Rows from block 5 of the fusion encoder of a small image-text matching model, named by matrix and row number. Rows with one number belong to one neuron. Each number is 200 + 20 x the weight over its row's rms, rounded and kept within 0 to 999. All counts start at 0.
Before each neuron's rows are labels from the 100 texts, of 14848, where the neuron reaches its highest value: "tokens" is the input token at the peak. Only what is clearly more common there than usual is listed. The data: simulated fluorescence microscopy of cells.
# fc1: MLP up (fusion_encoder.blocks.5.mlp.fc1.weight, 768x192), inputs 0-191
# fc2: MLP down (fusion_encoder.blocks.5.mlp.fc2.weight, 192x768, transposed), outputs 0-191

tokens: "many"
fc1.364,219,231,233,256,206,152,202,215,158,227,168,192,170,204,208,210,249,214,186,217,173,185,189,230,202,223,221,219,183,215,213,220,171,208,176,208,215,225,206,213,237,191,217,230,175,200,199,191,163,164,188,185,204,169,185,207,203,178,174,203,180,184,221,199,233,173,194,194,206,197,208,217,185,170,225,197,200,217,211,183,230,203,199,181,188,202,185,175,184,240,204,205,236,195,215,195,238,242,196,168,240,212,186,196,215,204,221,206,197,209,183,190,193,186,167,188,211,189,188,213,197,188,198,190,210,184,218,185,195,183,187,188,232,185,184,187,180,252,180,184,181,218,180,190,186,205,216,199,197,213,182,191,197,173,189,224,165,185,198,158,222,174,204,184,234,223,208,193,192,185,170,203,231,203,223,195,224,190,200,180,201,190,200,174,215,190,204,225,187,181,227,196
fc2.364,191,177,215,140,192,206,228,191,186,194,166,238,201,219,214,198,200,226,190,204,156,206,217,203,192,191,194,188,192,217,202,207,206,204,169,132,191,223,157,158,180,180,206,184,194,201,209,176,212,191,199,213,192,201,162,198,209,191,205,216,207,200,214,195,192,215,189,175,191,202,224,173,219,221,212,201,204,228,193,208,218,180,199,202,208,225,201,162,206,186,185,221,204,169,198,196,193,220,217,188,176,216,194,205,197,243,228,244,180,201,186,217,237,232,211,183,189,199,195,221,198,239,229,234,172,228,181,200,191,210,197,197,204,224,182,213,189,197,193,223,190,200,215,188,195,145,184,184,235,192,196,183,186,242,201,219,200,216,220,215,187,234,200,192,220,189,190,239,204,220,205,243,207,174,208,185,220,197,206,163,188,184,168,192,171,175,187,206,209,203,231,171

tokens: "bright"
fc1.413,196,206,217,188,226,163,187,192,215,221,168,193,174,187,230,224,170,210,217,228,211,171,162,214,188,196,212,197,179,183,231,199,186,205,222,196,198,206,202,195,187,206,192,154,200,190,213,209,214,220,215,201,133,195,206,196,177,201,175,183,194,165,163,212,227,182,226,192,228,192,205,220,206,210,212,221,239,207,168,187,207,203,188,200,176,217,220,187,210,175,229,175,194,216,222,221,217,249,230,219,180,211,217,179,212,200,172,190,226,197,194,198,170,190,174,211,186,200,223,212,159,167,209,189,204,204,203,184,220,177,207,186,195,201,179,224,171,195,196,199,180,187,169,193,170,252,176,184,196,215,200,204,196,212,210,196,204,216,237,173,203,179,205,224,190,217,196,187,194,213,161,201,189,186,199,224,163,200,180,199,220,187,219,185,203,222,264,196,191,232,227,218
fc2.413,239,186,203,177,195,198,196,199,205,234,227,194,189,199,204,196,199,206,223,216,161,210,205,195,186,202,201,195,252,213,175,218,209,189,193,189,176,197,179,202,171,207,215,196,226,177,210,186,191,201,211,218,174,188,220,210,195,184,208,193,189,208,201,203,182,204,213,207,167,211,205,190,209,238,204,221,193,184,195,219,165,185,191,220,193,222,205,199,209,209,182,193,200,220,217,200,206,211,167,188,184,198,189,197,211,236,197,255,205,205,248,222,152,187,195,200,160,133,249,198,271,206,204,234,214,237,185,181,203,200,162,205,218,204,212,185,210,195,186,169,205,181,203,178,207,201,203,177,183,216,188,216,189,213,202,182,189,197,229,207,142,212,190,200,200,191,172,138,213,201,222,197,191,214,192,181,203,201,203,197,164,186,193,232,192,188,208,223,207,204,157,188

tokens: "bright"
fc1.339,208,182,213,164,189,202,194,156,192,215,180,170,221,193,202,188,189,209,187,230,185,194,219,215,175,171,220,194,198,169,193,219,189,202,233,179,203,171,191,189,137,210,208,153,190,202,196,206,205,219,192,214,153,224,189,153,184,204,177,198,241,201,199,211,199,209,210,202,238,207,214,155,197,209,224,228,217,226,196,185,216,204,207,224,171,195,207,185,206,230,236,216,206,207,200,209,188,252,218,211,196,207,209,218,226,170,222,203,243,223,219,218,159,177,200,195,181,174,256,206,155,189,207,171,213,177,199,159,187,169,228,202,183,197,191,214,198,233,200,181,195,214,229,214,176,225,211,204,199,208,196,175,212,200,193,209,211,219,202,168,219,206,196,215,185,182,202,193,204,210,193,189,183,190,206,196,188,196,183,225,209,173,183,225,205,209,204,210,172,210,223,209
fc2.339,210,200,194,217,240,212,210,178,201,204,217,235,193,192,200,200,217,221,186,200,176,195,189,180,191,190,224,238,198,192,196,214,193,212,206,178,215,197,226,203,204,222,178,182,203,187,198,223,203,222,192,214,171,219,197,198,170,204,172,213,217,226,222,196,217,205,223,200,198,156,203,180,163,182,212,214,188,180,204,177,187,196,215,236,188,193,205,208,215,202,215,212,184,249,214,217,211,201,184,212,210,236,218,198,212,279,181,198,200,196,217,190,195,193,237,225,185,169,195,190,241,148,188,177,216,206,195,217,202,192,177,209,203,223,239,184,231,182,191,227,185,171,182,171,203,191,197,210,205,195,195,213,143,227,219,183,193,204,198,162,155,206,215,212,229,200,213,167,188,200,214,240,201,203,207,221,176,206,212,216,210,219,190,262,197,183,207,220,196,231,180,197

tokens: "cell"; "one"
fc1.337,197,257,206,190,228,219,219,174,230,196,209,217,196,197,176,201,172,173,198,189,148,164,221,227,183,198,202,179,172,174,192,198,176,206,233,204,206,199,212,191,198,205,192,227,184,193,209,200,224,206,189,207,164,197,215,171,224,193,215,142,200,184,190,212,231,224,183,221,170,215,210,205,190,211,185,242,169,196,230,204,178,180,218,210,208,187,204,200,197,177,220,206,185,183,206,196,226,222,196,226,210,172,212,202,197,180,198,189,209,196,183,226,247,208,226,214,169,168,221,198,160,167,230,192,208,181,194,212,207,215,219,224,186,192,176,166,216,219,204,202,170,152,213,198,193,185,216,228,202,198,222,180,198,163,228,175,203,219,206,216,188,197,214,220,195,231,202,198,185,235,208,187,198,193,165,198,186,187,185,198,216,190,203,129,188,206,206,196,197,226,191,200
fc2.337,238,196,201,196,198,178,156,204,197,197,194,176,194,201,207,199,205,224,204,205,202,229,182,196,209,177,198,202,243,217,200,202,229,207,180,206,210,199,202,190,179,204,218,152,193,207,191,193,181,195,221,233,172,207,216,200,219,215,173,176,222,240,215,220,188,201,183,178,183,180,198,189,173,205,198,182,208,204,191,207,188,174,214,213,203,200,196,166,162,182,208,232,214,245,196,199,202,194,206,191,247,189,227,198,248,162,205,179,212,199,196,174,143,203,179,231,196,212,203,195,196,239,193,203,206,145,194,178,181,182,179,159,205,176,238,205,192,198,187,182,207,218,173,198,201,235,200,187,184,188,192,198,183,184,227,219,192,186,210,172,187,211,222,159,224,203,190,201,246,174,198,231,207,199,189,206,173,203,213,193,218,194,213,257,197,193,210,227,218,180,238,190

tokens: "bright"; "red"
fc1.278,168,206,232,166,166,214,267,242,205,199,232,233,226,199,209,214,212,189,224,209,220,211,206,209,219,171,189,198,153,208,199,200,207,215,187,161,185,196,206,200,194,201,190,183,177,215,181,190,209,201,180,204,171,194,194,211,188,193,193,190,218,201,174,196,174,219,225,194,149,206,202,211,221,211,210,233,205,210,187,206,207,184,224,202,179,197,192,207,247,178,196,185,162,191,194,186,213,184,209,163,200,204,187,207,152,165,229,213,214,228,198,223,193,172,178,199,183,213,218,186,227,213,214,172,186,213,241,216,227,203,207,219,200,171,246,203,203,168,224,195,202,219,203,213,235,199,204,167,194,186,239,210,179,237,182,184,175,211,201,167,196,191,187,185,226,195,206,171,193,213,185,196,191,204,218,178,186,194,194,199,188,194,207,164,233,212,230,216,197,227,173,192
fc2.278,199,187,198,235,206,184,124,208,207,194,149,187,202,201,214,185,190,196,203,219,184,201,203,194,199,243,201,193,243,219,189,201,202,200,207,274,197,222,184,197,215,204,208,196,239,204,228,176,205,205,190,175,187,194,204,201,202,187,172,208,196,204,199,210,196,160,208,202,242,187,214,205,198,221,212,182,203,182,196,235,198,219,167,214,201,219,215,222,180,214,233,217,195,196,182,197,202,178,192,195,245,184,211,190,244,232,190,191,202,192,197,167,196,231,201,202,226,220,226,198,174,212,202,227,219,184,207,193,178,181,204,194,196,155,174,201,183,225,210,193,219,210,189,211,187,204,213,204,187,202,169,175,204,154,201,209,205,204,197,236,150,202,187,216,190,166,163,226,224,215,197,211,199,172,180,227,205,204,196,195,202,190,200,259,204,172,196,210,211,220,208,204

tokens: "many"
fc1.675,207,236,162,189,187,206,224,184,176,204,230,213,177,191,197,190,217,226,173,192,217,224,180,241,222,224,211,192,217,180,198,166,250,227,211,177,213,198,191,183,168,196,189,230,199,171,211,204,197,204,214,195,192,213,220,213,241,175,209,244,130,173,200,217,186,197,209,184,196,200,206,234,181,197,178,224,225,216,205,200,203,218,239,223,215,190,203,206,221,212,224,194,176,196,202,226,225,217,205,192,211,199,200,197,229,218,173,205,178,189,206,190,224,194,205,187,195,198,151,213,190,183,194,167,193,191,217,196,217,206,166,174,194,188,213,197,212,245,165,172,167,230,197,227,186,195,203,222,170,195,213,211,162,194,164,226,169,198,204,171,228,192,190,239,209,188,185,213,174,198,178,202,185,212,196,220,228,226,212,192,214,198,197,205,191,205,184,203,191,209,205,165
fc2.675,235,218,199,238,202,193,188,199,203,206,179,205,202,206,168,213,231,245,209,178,171,199,207,215,200,215,205,218,210,201,212,184,210,189,163,214,207,210,215,191,215,223,198,223,189,184,193,210,201,195,245,214,185,196,135,177,182,200,183,196,185,146,178,210,189,176,205,206,286,197,193,187,206,231,172,203,200,201,192,226,185,200,200,182,183,205,187,202,212,179,182,204,198,190,204,226,189,204,222,184,169,180,188,202,230,162,195,228,193,197,181,189,207,204,163,201,219,172,238,139,242,219,207,236,196,184,205,217,199,194,209,221,218,165,190,209,207,185,197,241,187,199,200,209,201,202,205,207,185,215,209,214,200,193,193,206,188,214,204,241,181,208,191,204,239,179,230,199,204,193,232,168,183,193,188,174,184,217,182,194,183,201,214,236,213,184,190,211,180,214,223,212

tokens: "many"
fc1.226,207,171,183,224,203,235,199,190,190,197,186,204,203,204,165,185,246,227,193,198,224,193,190,158,216,185,220,173,234,185,190,223,217,195,216,204,191,206,193,231,178,201,199,207,213,207,195,172,246,222,217,187,179,190,185,221,192,188,193,231,104,199,214,202,217,157,204,174,211,178,192,210,194,189,218,203,218,197,199,192,164,179,207,201,209,213,201,190,206,199,224,230,241,218,191,207,196,216,197,181,185,200,211,196,198,226,188,189,200,225,223,216,202,228,203,160,219,207,235,196,207,213,180,207,194,188,217,171,198,215,205,191,154,159,179,195,206,192,171,193,215,209,208,198,202,217,218,233,174,226,216,169,185,196,188,196,200,193,192,205,176,191,213,169,178,188,206,167,186,214,229,203,235,193,214,253,183,241,211,198,211,220,188,164,183,203,195,193,212,197,174,198
fc2.226,227,209,217,181,213,221,176,216,214,190,206,202,217,222,211,202,199,204,193,198,232,196,163,197,222,202,191,217,185,222,210,199,214,210,168,210,193,211,209,231,209,178,227,240,169,203,216,213,211,186,228,219,236,191,178,213,223,201,216,206,193,203,202,218,208,198,169,188,221,198,210,209,190,208,195,196,212,217,182,215,188,212,212,202,214,249,215,209,220,175,206,204,206,184,181,200,200,198,205,179,219,174,191,172,168,195,169,234,192,190,183,210,184,192,224,175,218,175,201,206,235,132,196,183,226,189,202,205,214,198,204,179,188,159,166,192,192,191,225,181,184,189,231,188,208,154,171,224,210,192,202,213,221,206,194,198,191,217,184,176,204,235,192,198,228,208,245,176,197,212,196,163,162,219,180,234,202,211,195,204,195,188,223,135,174,233,177,263,202,194,211,198

tokens: "many"; "twelve"
fc1.271,166,192,199,191,216,190,151,186,198,206,193,189,182,200,209,208,225,199,169,201,152,216,206,217,229,201,198,190,196,200,205,222,214,198,211,216,209,199,182,173,189,208,209,200,188,184,199,181,198,203,188,207,238,197,228,189,187,219,180,219,179,200,146,210,201,208,214,203,186,203,187,231,204,217,194,201,187,224,173,189,153,198,213,202,198,212,218,203,195,202,229,186,204,213,190,166,211,195,202,201,178,234,221,190,169,274,232,209,211,244,203,194,203,170,225,198,214,180,204,201,235,180,205,192,178,219,215,206,208,195,202,178,204,174,204,244,225,213,189,201,184,241,213,229,187,178,200,189,180,206,210,236,161,200,145,215,196,191,219,190,186,161,198,252,199,197,205,210,216,218,178,227,197,212,186,201,221,192,213,207,217,179,259,167,225,202,230,198,209,197,226,203
fc2.271,274,184,192,204,209,218,208,215,194,207,200,196,226,182,200,199,208,213,181,195,168,199,196,187,173,189,183,212,216,190,219,186,211,192,193,201,230,182,251,183,179,186,199,154,196,211,219,196,198,243,214,205,196,205,225,184,197,204,224,170,196,174,207,206,179,218,186,185,112,182,196,205,206,209,181,219,225,211,202,215,201,212,197,205,218,243,219,190,164,210,193,190,217,197,192,210,198,217,173,189,216,206,208,203,232,175,221,211,196,187,197,228,232,203,199,196,200,246,205,150,181,191,203,201,172,181,217,181,201,216,195,218,259,233,218,202,196,198,164,251,179,197,204,205,200,234,206,206,182,210,180,205,206,188,216,201,185,167,214,199,202,189,177,184,191,201,198,185,203,209,193,170,204,180,208,184,203,194,202,234,203,195,191,239,214,161,187,192,206,193,158,215

tokens: "bright"; "red"
fc1.146,188,161,203,224,162,199,194,241,227,183,234,211,196,207,192,204,239,204,193,193,212,219,234,213,219,212,204,183,214,212,205,187,216,196,241,211,204,196,214,214,229,190,193,224,194,188,176,189,205,211,207,204,132,213,189,205,214,241,201,183,205,215,182,218,218,226,169,158,211,208,192,195,223,208,208,220,173,182,197,193,188,245,169,189,212,202,215,182,182,185,173,230,168,197,188,211,222,235,186,229,179,199,203,198,199,201,193,189,180,233,163,176,254,206,194,194,202,202,248,132,202,212,224,194,192,209,184,217,198,185,201,197,188,195,206,199,229,153,174,204,223,226,202,220,179,192,193,176,226,184,178,229,193,208,203,201,181,221,186,181,161,203,169,209,228,217,204,207,224,213,199,190,207,208,191,182,181,235,195,201,193,209,183,196,210,211,208,204,183,201,227,222
fc2.146,208,198,190,206,191,206,176,200,210,197,228,229,201,200,207,203,187,218,194,206,238,171,178,205,207,218,203,209,167,214,206,214,187,185,182,205,188,194,238,195,156,193,212,177,183,227,187,198,194,201,147,213,235,177,215,198,186,186,210,214,204,187,180,216,217,209,207,199,211,216,197,182,211,193,199,205,201,196,198,264,200,175,196,191,199,227,201,182,153,180,188,210,191,274,185,196,209,200,208,215,206,230,182,191,188,197,214,187,199,165,219,248,144,208,223,179,181,179,228,237,234,155,201,229,209,184,177,198,212,213,239,220,199,215,190,201,204,204,196,205,222,185,196,208,188,217,216,207,239,185,217,210,204,208,230,198,196,195,183,164,234,199,181,201,161,203,243,171,196,164,203,189,170,194,199,201,216,194,190,213,221,205,193,218,220,186,202,197,223,168,235,189

tokens: "cell"; "<end>"
fc1.15,188,198,199,226,183,187,184,219,256,208,200,198,215,216,179,216,235,187,162,178,143,178,194,201,175,198,213,162,195,184,209,174,182,200,199,173,196,223,225,249,169,202,178,167,217,202,208,190,232,204,180,216,156,190,183,197,198,205,198,165,232,225,191,194,216,210,189,170,185,198,216,194,225,200,222,212,200,206,179,184,194,199,201,189,188,202,185,235,207,182,209,196,234,185,213,181,204,179,151,200,237,222,208,202,192,198,223,209,187,210,199,208,191,213,186,250,204,190,184,217,170,172,213,206,199,229,244,196,209,212,192,172,195,223,196,225,172,204,219,179,190,197,205,170,192,225,180,185,206,188,224,160,211,203,229,186,227,195,196,231,214,200,184,227,221,192,175,202,200,208,200,201,169,226,196,231,190,170,176,169,210,188,225,189,169,205,237,199,186,199,213,226
fc2.15,199,170,223,197,200,215,196,185,209,207,199,238,193,183,213,220,195,146,220,232,240,201,194,200,195,183,217,226,218,222,214,183,211,220,211,180,225,206,226,204,194,244,208,194,182,175,187,225,192,209,219,171,176,197,204,216,188,207,170,192,195,184,223,217,196,212,195,192,232,236,199,207,188,220,192,183,190,159,212,151,214,202,211,206,190,204,221,188,243,214,188,225,176,223,180,212,196,190,212,195,200,208,181,184,216,254,191,208,205,236,235,201,158,217,202,196,198,170,172,230,263,233,224,186,170,187,209,173,201,213,202,160,184,213,232,196,244,183,204,180,214,198,198,205,187,174,225,200,174,186,199,176,173,211,188,203,208,204,198,176,194,196,227,179,215,204,193,153,214,188,206,229,193,224,222,192,198,184,204,206,233,198,224,177,198,203,193,179,184,222,212,199

tokens: "cell"; "red"; "six"
fc1.5,219,209,180,201,231,206,192,215,204,173,173,220,199,209,229,205,151,199,180,209,233,195,188,243,174,171,186,163,218,229,229,207,218,227,180,189,203,214,190,187,182,194,207,199,227,220,205,185,233,200,196,202,165,198,208,199,185,213,184,205,191,209,156,184,203,200,203,213,192,224,220,215,222,196,183,227,194,200,160,177,256,159,224,235,205,209,203,194,198,174,207,156,190,235,211,158,200,237,190,209,188,225,207,227,165,177,167,198,205,189,204,202,128,196,211,172,197,213,201,203,161,187,225,189,213,217,212,208,205,236,205,190,199,207,192,237,224,202,234,199,215,212,203,209,201,198,183,241,172,223,213,179,198,198,210,210,199,209,201,169,207,200,221,183,184,182,178,186,193,197,184,225,159,183,208,188,208,206,189,190,206,179,222,174,224,202,205,191,211,215,201,203
fc2.5,209,152,214,204,213,197,187,202,186,201,192,189,225,194,194,209,171,192,200,204,238,181,192,205,192,217,207,222,240,178,170,181,198,211,252,204,206,203,162,207,227,208,182,204,212,194,202,189,205,193,234,207,215,188,199,186,182,216,225,205,191,167,211,205,215,156,217,181,254,208,194,192,219,173,187,194,206,208,195,258,189,221,213,172,189,205,202,202,167,201,188,192,212,269,210,215,170,209,210,198,211,225,207,203,194,242,161,160,186,212,218,256,211,222,168,195,199,198,185,184,161,225,192,183,199,220,183,214,200,208,177,208,193,193,155,180,223,186,185,228,196,182,185,192,188,211,187,207,199,195,172,210,267,216,192,195,214,192,198,212,216,211,190,218,195,206,191,199,196,207,182,207,184,217,182,208,192,181,170,170,205,216,196,209,227,190,219,243,205,206,181,205

tokens: "cell"
fc1.13,182,195,193,267,193,196,179,241,210,206,186,212,208,193,190,182,143,176,163,190,174,195,168,216,196,221,147,197,218,225,179,229,219,218,191,204,200,181,178,204,209,184,207,234,200,217,225,173,225,188,178,202,162,215,202,219,199,189,194,183,199,224,220,164,165,165,220,219,212,181,178,155,207,220,200,217,207,207,238,187,199,211,186,221,199,199,168,237,192,200,195,221,207,192,221,149,250,198,234,195,221,203,187,195,179,247,230,228,204,192,198,211,208,206,204,203,210,205,184,210,179,169,208,224,185,195,206,218,196,177,196,209,195,188,186,219,183,198,216,190,221,198,147,192,180,195,201,223,196,197,189,177,211,180,198,226,199,193,191,219,226,206,209,186,197,186,190,224,192,205,220,222,189,211,205,158,178,207,207,202,201,207,190,188,209,198,183,206,221,246,193,215
fc2.13,224,220,206,235,212,197,206,210,197,213,176,210,198,221,197,193,229,212,203,213,178,202,197,197,193,188,212,208,167,198,193,202,187,233,202,199,218,187,207,193,190,221,205,215,187,181,180,195,198,201,209,237,215,204,183,188,203,214,249,170,180,210,211,199,214,211,207,206,183,203,189,187,213,240,188,197,207,178,211,283,169,214,199,196,211,218,201,195,191,223,200,207,244,234,203,186,193,209,197,183,210,171,185,196,184,185,185,186,221,204,205,191,196,186,214,207,223,259,212,155,279,231,210,175,195,188,185,181,195,221,190,121,201,240,222,184,215,187,187,172,213,185,209,197,233,190,185,203,182,209,219,196,178,222,195,199,198,217,212,235,176,211,201,213,224,181,167,197,205,194,197,184,198,201,189,196,192,198,185,186,155,192,197,248,187,200,179,222,181,194,204,198

tokens: "many"; "twelve"; "eleven"
fc1.680,200,207,210,200,197,193,161,218,191,216,219,202,200,215,200,188,234,208,189,203,223,219,207,207,215,192,211,211,217,166,169,174,194,186,178,189,194,217,185,206,193,221,191,203,179,201,203,245,185,214,204,219,195,180,212,226,194,217,201,217,197,197,199,201,161,165,210,198,185,200,199,194,201,181,230,159,191,204,181,209,196,191,199,193,180,208,194,186,204,207,216,178,177,185,211,207,203,183,252,191,213,214,182,191,188,188,228,187,206,217,218,182,200,213,230,224,205,212,205,230,274,212,216,188,214,218,184,152,200,181,191,188,182,210,185,231,206,207,226,197,179,190,174,214,188,253,201,200,235,171,193,201,221,219,187,194,229,168,216,151,121,200,167,223,165,210,208,210,197,268,226,180,225,201,205,183,185,209,202,222,201,208,179,205,223,203,192,202,199,214,207,185
fc2.680,183,180,193,307,195,194,237,197,185,192,215,178,205,193,224,203,171,218,157,183,202,199,203,208,194,188,205,187,219,180,196,206,188,207,219,231,187,199,183,198,197,178,186,218,200,198,197,216,209,194,174,189,239,189,243,190,206,186,188,147,194,199,186,190,202,176,196,197,239,198,184,202,206,186,190,196,189,172,216,223,209,200,196,146,194,208,191,201,251,196,185,207,238,191,190,188,201,187,201,164,217,173,190,218,154,194,199,207,208,188,213,209,175,167,212,188,210,277,196,223,161,237,197,219,187,194,204,198,180,202,237,224,198,204,170,229,213,172,211,218,218,197,202,207,205,196,196,217,191,192,203,209,221,211,186,203,194,179,210,214,187,199,208,177,228,198,183,169,189,188,215,192,187,201,218,216,210,200,215,203,190,198,206,229,192,192,197,227,180,170,217,211

tokens: "cell"
fc1.289,190,225,223,210,202,198,164,254,205,172,231,209,210,209,174,232,209,250,185,191,200,169,190,189,203,205,198,231,230,197,198,188,201,207,213,205,211,182,193,189,220,202,199,191,199,202,207,198,234,185,159,214,186,202,216,197,182,172,211,211,238,203,211,189,171,232,188,193,219,216,224,170,196,200,187,198,192,210,243,204,177,178,216,215,194,193,160,215,194,181,195,180,176,208,152,202,215,197,183,191,195,179,217,188,230,221,252,226,189,170,206,203,213,215,198,223,195,212,230,153,190,219,225,193,193,188,204,201,171,198,209,217,200,187,204,189,169,231,176,198,174,168,149,211,218,227,186,217,180,197,194,200,197,188,193,201,197,199,212,237,187,227,212,149,241,196,183,223,156,169,216,183,160,194,211,208,228,216,216,208,223,204,187,194,214,198,190,208,207,227,193,189
fc2.289,176,206,200,157,204,210,198,180,195,194,192,216,187,200,220,186,212,239,190,237,203,220,202,177,184,224,182,189,179,184,177,182,229,219,198,200,212,215,177,185,206,210,209,185,208,191,181,217,189,209,183,225,179,213,154,197,177,206,186,202,205,160,208,196,185,205,236,196,202,239,198,210,211,188,182,202,206,200,210,219,226,212,216,217,224,217,194,214,118,212,178,211,214,242,208,211,197,194,190,193,213,204,231,230,163,182,215,207,213,201,203,207,192,203,231,189,230,224,207,191,259,178,192,177,194,234,185,186,212,210,164,182,190,186,187,236,217,183,188,192,203,218,209,201,197,176,168,218,183,180,208,218,251,222,195,184,205,197,209,153,190,203,212,249,196,209,169,183,199,218,164,226,195,248,158,217,208,204,191,173,213,198,193,215,198,206,198,219,201,203,193,209

tokens: "many"
fc1.228,187,196,217,191,233,211,201,189,166,190,177,223,203,213,192,194,194,225,191,198,199,192,172,211,234,197,201,179,194,211,245,245,208,196,209,191,209,194,205,164,197,204,209,173,169,214,222,210,200,198,234,223,210,182,171,184,170,227,183,188,171,158,199,173,185,210,182,180,224,206,164,187,211,214,201,179,198,186,210,224,183,200,209,214,224,218,217,226,175,203,206,174,193,214,195,179,157,213,195,228,202,190,196,176,190,255,151,219,174,203,198,158,228,223,195,239,188,219,205,192,223,168,205,194,197,182,207,206,221,198,195,228,212,219,247,197,213,209,171,201,239,213,192,248,192,218,213,169,189,165,185,244,197,199,189,225,216,163,232,196,207,170,202,189,182,199,190,218,197,239,198,197,220,181,203,210,185,204,223,179,201,217,202,204,205,214,214,187,192,225,230,209
fc2.228,211,201,196,225,203,203,170,185,205,198,171,185,178,206,197,200,188,190,220,163,197,207,185,211,207,195,196,189,159,201,216,203,193,201,186,183,195,198,202,190,191,205,210,243,204,202,196,206,197,213,165,190,181,212,200,231,172,214,203,175,209,215,192,189,214,218,214,212,209,172,192,208,203,217,218,213,191,214,203,191,210,185,203,204,215,182,192,204,285,207,188,203,185,259,217,212,202,202,203,223,238,162,228,224,164,157,208,169,206,212,173,232,182,188,204,216,221,143,211,183,222,182,198,209,182,205,204,200,201,203,207,178,226,202,187,188,190,204,198,196,208,228,205,203,202,209,205,193,166,219,200,188,136,231,229,205,198,186,240,269,182,186,183,204,240,216,192,178,200,189,184,159,199,190,211,193,201,190,189,245,222,193,182,213,206,192,219,181,205,201,160,206

tokens: "cell"; "one"
fc1.537,223,203,191,213,223,187,224,182,187,214,227,195,186,191,209,202,198,182,200,190,223,204,173,211,168,184,186,195,197,196,196,212,204,194,152,230,190,192,181,195,172,165,205,177,210,187,220,178,251,234,171,201,232,187,212,192,204,209,199,181,189,210,201,221,209,220,180,198,169,205,183,215,192,178,216,223,212,197,213,189,237,221,224,156,194,222,191,199,190,164,168,178,175,214,220,208,217,205,186,179,206,214,215,210,171,180,201,183,195,183,197,187,209,209,221,207,201,135,190,149,108,204,202,194,179,198,213,200,176,218,199,174,220,191,185,183,213,179,225,209,194,201,186,226,200,191,189,199,215,179,224,168,178,219,232,219,199,212,220,223,247,199,182,214,220,197,200,229,209,182,217,197,195,197,212,198,193,174,232,211,208,207,219,190,192,192,206,193,174,168,224,168
fc2.537,207,204,216,191,219,205,170,219,207,193,180,248,208,212,221,223,199,195,206,206,202,214,230,208,198,210,195,209,171,189,234,202,220,177,236,148,187,209,232,216,214,200,188,176,181,213,236,184,176,186,243,175,209,195,229,207,208,185,203,177,185,185,196,197,198,169,183,172,227,209,202,189,231,190,189,208,200,238,222,219,203,204,221,205,192,165,196,200,146,202,202,201,226,182,205,195,201,214,209,202,208,215,194,204,230,130,213,189,204,198,200,236,178,200,174,198,201,233,227,284,267,196,196,178,195,186,195,174,215,199,222,206,183,203,210,186,182,206,193,180,200,181,196,204,203,174,206,224,194,194,218,207,143,201,196,204,195,214,199,164,167,198,221,234,167,196,189,173,191,202,199,190,192,197,207,203,202,199,191,185,219,205,209,202,200,221,196,200,192,210,193,207

tokens: "many"
fc1.442,208,202,193,218,191,189,214,198,206,218,192,197,175,242,238,226,196,236,170,199,223,205,177,226,218,179,185,190,192,202,208,213,205,181,215,221,220,224,174,210,202,194,201,205,209,203,191,164,214,206,168,177,213,212,206,221,185,220,202,181,165,190,230,192,170,166,186,179,216,215,157,215,209,192,206,198,230,212,205,207,180,190,230,188,241,242,191,192,213,195,186,199,177,196,204,243,252,218,193,228,164,213,195,232,215,157,191,212,197,236,202,178,161,210,202,196,183,197,210,172,174,222,186,198,227,214,177,230,204,217,196,183,213,220,223,196,212,210,220,225,223,201,196,213,171,260,207,219,203,208,196,217,224,180,234,213,193,225,217,184,188,221,192,215,170,217,197,173,212,200,166,173,212,179,194,199,212,175,202,182,203,204,176,215,223,199,179,212,215,155,179,183
fc2.442,153,211,201,151,199,203,209,214,191,215,234,220,182,226,199,207,229,182,231,177,209,217,198,199,197,176,217,195,220,223,213,177,194,190,172,212,214,187,169,213,221,200,189,203,198,189,198,206,204,182,254,222,236,186,197,186,209,200,205,211,171,212,212,198,217,188,191,207,203,199,210,211,202,220,201,192,192,201,218,193,221,199,191,167,203,220,190,196,175,197,186,205,236,205,204,198,196,233,223,203,217,212,184,228,136,191,180,207,206,191,190,228,238,192,184,178,237,191,176,220,261,197,202,196,195,160,194,213,194,211,187,234,197,180,179,215,170,193,194,152,178,181,202,178,195,142,194,196,175,200,216,201,214,260,167,205,227,199,166,183,196,202,204,171,159,193,201,189,197,178,212,210,173,212,205,183,212,200,205,191,158,201,206,200,188,208,196,173,217,168,178,211